Rows from block 4 of a small multi-label image tagger, named by matrix and row number. Rows with one number belong to one neuron. Each number is 128 + 24 x the weight over its row's rms, rounded and kept within 0 to 255. All counts start at 0.
After each neuron's rows are labels from the 100 images, of 14848, where the neuron reaches its largest size: "patch colour" is the nearest of a few named colours to the mean colour under the peak; "strongest on" is what is common among them. Only what is clearly more common there than usual is listed. The data: patchworks of several textures.
# u: gMLP up (value half) (model.blocks.4.mixer.u.weight, 512x256), inputs 86-171
# v: gMLP up (gate half) (model.blocks.4.mixer.v.weight, 512x256), inputs 86-171
# out: gMLP down (model.blocks.4.mixer.out.weight, 256x512, transposed), outputs 86-171

u.128 [187 116 129 116 111 108 100 134 170 150 156 167 144 127 116 135 133  96  97  95 117 123 163  80 126 109 121 100 141  83 113 100  95  76 134 158 135 189 119 133 118 101 112 138  88 145  94 108  82 131 119 141 129 106 135 153 140 136 159 133 130 167 153 104 119 159 156 119 159 124 134  99  86 133 107 112 137 118 149 125 155 104 109 144 139 130]
v.128 [122  79 106 128 110 160 141 153 129 107 104 118  86 134 162  79 123 140 131 132 135 133 107 140 156 128 136 135 146 140 136 153 162 140 173  92 104 124 141 124  89 179 171 141 155 115 166 113 119 102 151 133 133 122 149 134  68 137  60 193 111 100 110  81  92 194 149 119 159 131 156 154 150 130 138 121 128  89  90 121 119 164 161  86 146 143]
out.128 [ 76 168 128 158  70 104 128 115 133 118 124 147  96 125 136 112 134 132 123 114 126 124 148 205 150 131 138  92 123 119 151 119  92  97 147 138 136 105 135 131 125 162 103 145 148 138 161  71 139 118 159 131  92 128 129 128 128 162 105 110 114 157 144 111  99 102 115 121 115 141 155 140 126 176 170 129 125 135 141 140 154 144 167 163 145 166]
patch colour: orange
strongest on: looped

u.251 [168 132 151 107  98 163 139 138 140 166 165 170 105 141 112 116 126 139 137 130 132 150 179  84 146 154 133 144 134 114 103  92 121  92 153  88 168 123  95 118 158  91 108 149 128 140 105 122 127 121  97 160 140 139 136 103 116  85 119 131  93 122 121 108 119 143 125 133 110 119  97 108 124 156 142 156 148 170 145 102 110 135 120 119 103 171]
v.251 [117 138 111 134 142 142 135 125 135 145 145 106 151 119 117 150 127 155 140 163 117  87 138 141 152 130 137 141 131 171  95 112 153 100 133 120 114 119 117 127 127 148 162 130 155 121 119 165 141 129 122 167 139  62  98 142 122 138 170 113 131 100 122 100 115  96 136  94 146 109 121 126 159 142 125  99 126 134 136 126 108 150 116 142  80 136]
out.251 [135 147 104 134 144 117 115 145 129 120 132  80 166 112 148 161 135 107 131  93 120 117 128 111 104 102  83 125 129 135 128 161 111 114 126 135  87 114 167  83 111 133 139 115 133 129 155 131 137  96 154 149 141  97 132 129 129 154 147 118 148 106  88 134 118 129 162  91 136 132 123 129 159  83 107 109 117 166 133 150 161  99 144 141 163  69]
patch colour: green
strongest on: green

u.330 [145 116 138 165 112 190 154 131 130 154 130  98 157 146  93 126 152 126 118 111 163 103 137  95 120 128  88 133 118 145 137 112 100 134  89 133  92 123 145 116 112 153  86  95 143 123 110 159 144  98 168 157 139 144 136  97 167 148  99 123 116 101 129 138 149  91  77 155 130 100 123 123 118 138 122 138 101 136 135 152 117 158 167 124 114 127]
v.330 [118 161 164 155 124 165 128 123 155 137 123 146 150 156  96 118 139 101 139 136 122 146 126 139 150 136 130 128 105 113 167 132 125 129 152 130 130 127 139 141 165  97 110 135 120 121 118 136 119 130 130 104 130 144 155 109  96  44 112 109 139 158 152 167 145 108 117 151 137 146 119 104 128 133 159 157 128 148 153  97 131 162 127 146 125 143]
out.330 [161  78 139 104 132  99 110 102 150 128 140 149  93 107 117 177 118  83 101 132 132  93 151 113 116  95 146 186 128 159 160 144 138 117 116 128 123 135 159 148 129 111 102 120 135 124 127 126 140 130 161 144 125 118 143 145 141 140 128 140 102 126 136  78 154  65 107 129 146 155 141 124 106 124 154 170 138 132 117 109 132  81 129 117 134 125]
patch colour: pink
strongest on: plaid; cloudy

u.332 [155 141 140 123  90 108 120 143 148 132 138 140 124 150 121 122 139 157  77 141 134 114 128 109 176 109 135 116 117 100 136 117 126 119 133 128 110 102 152 132 124 115 128 185 130 155 111 140 147 105 193 134 124 132 135 114 112 132 119 142  42 184 130 129 150 132 126 144 139 130  95 113 111 158 112 137 116 121 119 125  72 129 134 123 147 149]
v.332 [150 123 112 128 121 112 105 118 173 132 109 164 134 122 163 119 178 172  94 129 122  99 123 116 130  99 146 123 170 138 109 153 106 140 125  92 117 109 173 111 135 104 124 104 135 118  87 125 131 117 153 100  99 134 101 151 120 127 144 126 175 117 150 127 130 142 141 145 152 138 145 145 114 120  51 147  95  97 126 187 155 118  93 107 125 127]
out.332 [ 88 112 113 114 154 131 113 114 157  87 107 105 163  73 156 161 123 117 133 134 110 117 115 123 112 108 139 128 177 134 148 120 173 102 123 120 120 115 139 129 117 104 120 141 107 140 163 105 126 138 101 171 127 135 134  78 148 146 110 139  96 103 112 125 126 111 109 147 127 111 114 143 162 167 150  86 155 128 107 167  93 132 157 142 147 136]
patch colour: green
strongest on: teal

u.209 [166 131 155 127 105 152 139 164 119 126 106 165 117 146 117 139 144 122 104 120 118 127 118 125 172  93 160 143 129 108 136 104 123 161 118 140 137 126 120 117 158 155 134 156 136 134 104 126 118 111 145 142 149 122 162  97 137 132 118 129  64 138 152 123 140 118 127 137 125 109  80 148 109 132 118 148 112 117 107 143 131 132 158 110 163 127]
v.209 [106  97  99 151 148 122 127 139 153  92 120 135 115 168 141 126 129 144 155 137 154 135  97 154 101 149 129 133 136 156 128 186  85 156 145 145 158 124 151 118 133 111 170 116 153  90 150 104 125 101  99 106 110 126 140 154  95 139 121 135 114 113 135 109 139 106 152 127 111 151 111 159 111  52 117 148 130 103 152 163 105 149 102 123 134 111]
out.209 [124 101 127 124 119 138 129 120 154  89 105 121 118 113 175 121 120 131 142 143 139  73 132  98 118 124 115 126 147 118 138 107 152  98 143 116 116 118 175 132 101  98 106  89 129 147 128 127  91 110 152 103 122 136  94 122 143 137  82 158 100 110 108 134  82 196  97 127 148  91 158 141 126 117  99 129 141 136 119 161 121 135 118  93 121 125]
patch colour: green
strongest on: black; green

u.297 [124 157 133 166 116 119 147 109 147 123  96 140 126 136  89  88 146 108 163  68 117 106  92 134 146 116 118 122  89 129 162 139 143 145 155 146 141 152 107 120 141 150 135 136  99 125  87 154  85 139 110 119 177 122 137 151 118  59 116 107 135 143 145 140 131 131 138 155 142 122 163 146 131 117 152 135 120 161 159 126 222 142 141 153 151 114]
v.297 [ 97 147 150 141 130 121 119 112 127 133 106 129 131 124 110 121 156  72 166 107 126 119  96 149 161 116 137 124 121 121 144 115 160 142 161 154 133 166 119 158 135 133 109 120  91  81  90 155  74 154  85 149 144 104 105 174 106  66 116 109 160 146 149 142 139  98 115 111 110 126 154 110 132 123 156 119 140 154 137  93 172 154 119 131 118  96]
out.297 [157  93 117 104 133  97 114 145 123 140 147 138 133 104 127 176 153 141  92 114 117 157 142 131 109 118 105 128 131 144  91 162  89 125 156 128 116  97 148 115 115 134 159 103 147 154 169 111 156 100 152 126 141 160 104  81 115 210 117 161  92  83  99 106 123 151 106 102 140 150 108 146 146 131 106 133 134  75 121 134 157 103 133  90 137 124]
patch colour: pink; yellow
strongest on: white; yellow

u.79 [127 171 154 149 112 137 124 139 145 145 100 168 116 151 125 117 127 128 135 125  86 132  99 157 164 117 142 103 107 104 153 118 153 146 135 147 152 136 123 124 150 138 150 157 104 126  88 143 109 128 140 112 146 113 134 136 133  60 157 125 125 147 137 139 183 118 147 151 146 112 164 130 109 158 135 144 108 154 167 159 136 122 117 142 139 188]
v.79 [134 136 135 129  88 168 159 135 113  99 120 115 150 107 140 115 115 117 139 129 111  64 149 111 118 142 150 114 147  91 142 132 136 129 137 133 107 113 127  91 118 133 137 113  75 143 122 124 110 160 128 165 162 147 157 104 138 139 129 157  36 128 158  93 112 111 130 125 148 110 118 110 143 122 110  99 172 157 115 134 111 164 108 104 146 161]
out.79 [107 127 137 101 102  87 111 110 118 113 141 116 110 137 124 121 114 124 147 134  85 131 116 145 172 135 152 114  87 124 138 112 135 116 155 113 131 160 113 149 160 117 117 144 115 138 137 167 126 122 110 139 134 167  89 144 162  96 141 113 110 163 120 148 134 127  68 143 125 147 156 110 114 167 133 107 115 143 122  90 113 133 127 155 210 115]
patch colour: green
strongest on: teal

u.418 [136 121 141 139 143 143 134 147 103  76  91 167  85 143 134  84 157 145 115 120 129 118 119 130 187 127 172 149 107 118 110 135 100 142 160 129 142  97 131  99 103 172 156  99 135 102 163 173 123 141 126 129 149 144 124 113 115 154  87 157  87 146 110 106  92 124 128 204 120 124 100 146 126 114 111 166 131 161 119 140 134 144 132 106 170 147]
v.418 [116 122 114 128 139 119 130  91 147 169 150  84 174 109 138 170 127 138 137 148 126 157 121 150  76 100  94 136 140 167 126 130 137 152 111 126 136 148 137 136 132  84 124 116 141 121 107  80 143  94 108 115 102 135 159 135 143 136 179 106 175  92 137 137 166 109 128  82 139 147 153 107 143 117 135 109 108  94 135 131 125  86 122 142 106  80]
out.418 [199 131 146 149 127 158 125 166  94 151 138 119  92 149  79 103 173  97 114 120 142  99  85 138 128 151 166 132 140 138 145 128 102 124  67 116 135 128  93 151 143 121 138 104 140 132 115 176 126 125 139 125 165  85 119 137 105 105  90 127 126 157 127 103 139 134 129 132 130 117  84 187  79 118 118 137 128 131 101 122 128 172 130  98 150 114]
patch colour: orange
strongest on: red; yellow

u.65 [145 136 165 113 115 142 113 129 133 129  96 145  85 128 157 130 148 113 129  91 128 143 128 101 155 156 145 138 139  96 125 108 117 132 183 103 169 141  95  83 160 142 122 163 108 104 178 124 102 145 120 156 146 183 153 124 122 110 117 159 108 127 121 122 143 107 163 170 117 122  82 122 118 151 149 133 129 163 104 112 122 133 156 111 175 180]
v.65 [114 124 117 117 136 132 126 138 141 130 180 132 123 152  89 148  78 123 128 135 106 116 183 128 121 112  94 140 155 146 116 125 137 101 132 158 153 168 120 148 127  94 171 108 146 100 150 157 125 135 108 129 126  93 163 162 133  88 107  78 148 122 156 133 147 114 117 139 137 144 129 136 129 149 122 131 121 122 152  88 127 131 139 153 110 147]
out.65 [174 111 179 114 126 116 122  95 123 142 151 127 132 122 114 134 160 109 144 117 107  95 139 152 136 130 110 145 137 125 122 149 122 122 117 141 142 130 153 132 128 132 109 118 151 137 114 131 109 110 118 143 174 137 181 135 113  94 115 118 136  87 157  96 148 157 158  82 163 127  67 133 121  92  97 175 150 126 104 111 174 136  84 107 115 122]
patch colour: green
strongest on: green; mosaic

u.97 [ 83 119 141  99 137 151 120 106 156 121 206 141 129 152  91 144 127 141 128  92 128  99 179 110 136 109  73 130 153 144  84 106 117 103 127 103 138 143 139 117 136 138 134 103 112 171 132 148 125 132 118 153 157 138 111 108 127  89 114 136 141 102 126 122  84 158  91 112 128 115 141  96 130 130 126 139 132 136 125 117 188 127 134 150  97 122]
v.97 [153 145 111 134 140 123 137 123 104 120 172  68 163 124  97 144  97 116 121 116 144 108 134 123 107 104  71 114 142 141 142 139 142 130 118 127 109 123 129 142 161 146 112 108 125 126 129 107 151  95 156 156 126 121 120 164 143 130 178 118 159 117 169 133 175  60 120 109 130 130 104 128 136 160  89 131 107 108 106 127 226 133  88 118 125  92]
out.97 [136 139 126 111 110 156 157 100 121 123  77 112 124 133 184  87 125 136 149 150 131  94 128 148 138 137 160 118 124 104 104 112 138 120 144 109 132 134 126 122 116 154 100 148 106  81 123 108  88 165 125 103  84 145 114 129 122 140 120 131 122 164 142 171 107 125 130 174 116  99 140 115 134 131 143 153 152 156 142 130  57 182 142 139 134 160]
patch colour: pink
strongest on: pink

u.63 [105 160 168 160 105 110 134  83 116 114 115 144 116 109  88 141 165  88 128 135 110 125 101 165 164  96 113 108  83 118 167 116 168 128 102 139  89 175 142 117 141 149 123 133 100 140 108 127 101 118 140 148 151 136 174 117 164 122 140 109 128 137 154 156 113 105  99 132 166  83 167 161 144 162 143  95 130 130 125 105 215 111 122 117 163 138]
v.63 [110  85  97 118 133 121 122 133 129 111 152 111 160 128 136 165  97 171 111 110 157 112 155 108 101 131  87 166 174 155  72 147 117 159 113  93 111 117 143 104  63 118 146 123 145 140 176  90 143 116 145 143 136 125 130 112 134 168 130 141 116 112 133 108 109 164 133 110 112 167  98 123 131  91 103 130 133 101 103 129 110 119 173 120 124 100]
out.63 [128 131 103  96 128 173 151 139 114 158  83 112 134 112 135 113 101 165 156 146 112 137 141 106 110 167 123 106 124 102 127 137 125 146  96 119 141 136 134 138 128 146 127 176 112 132 110 117 148 162 120 134 150 125 128 180 117 113 126  97 146 126 145 127 116 119 196 128 117 132 115 111 136 105 144 136 138 139 126 159 120 161 115 124 100 148]
patch colour: pink
strongest on: pink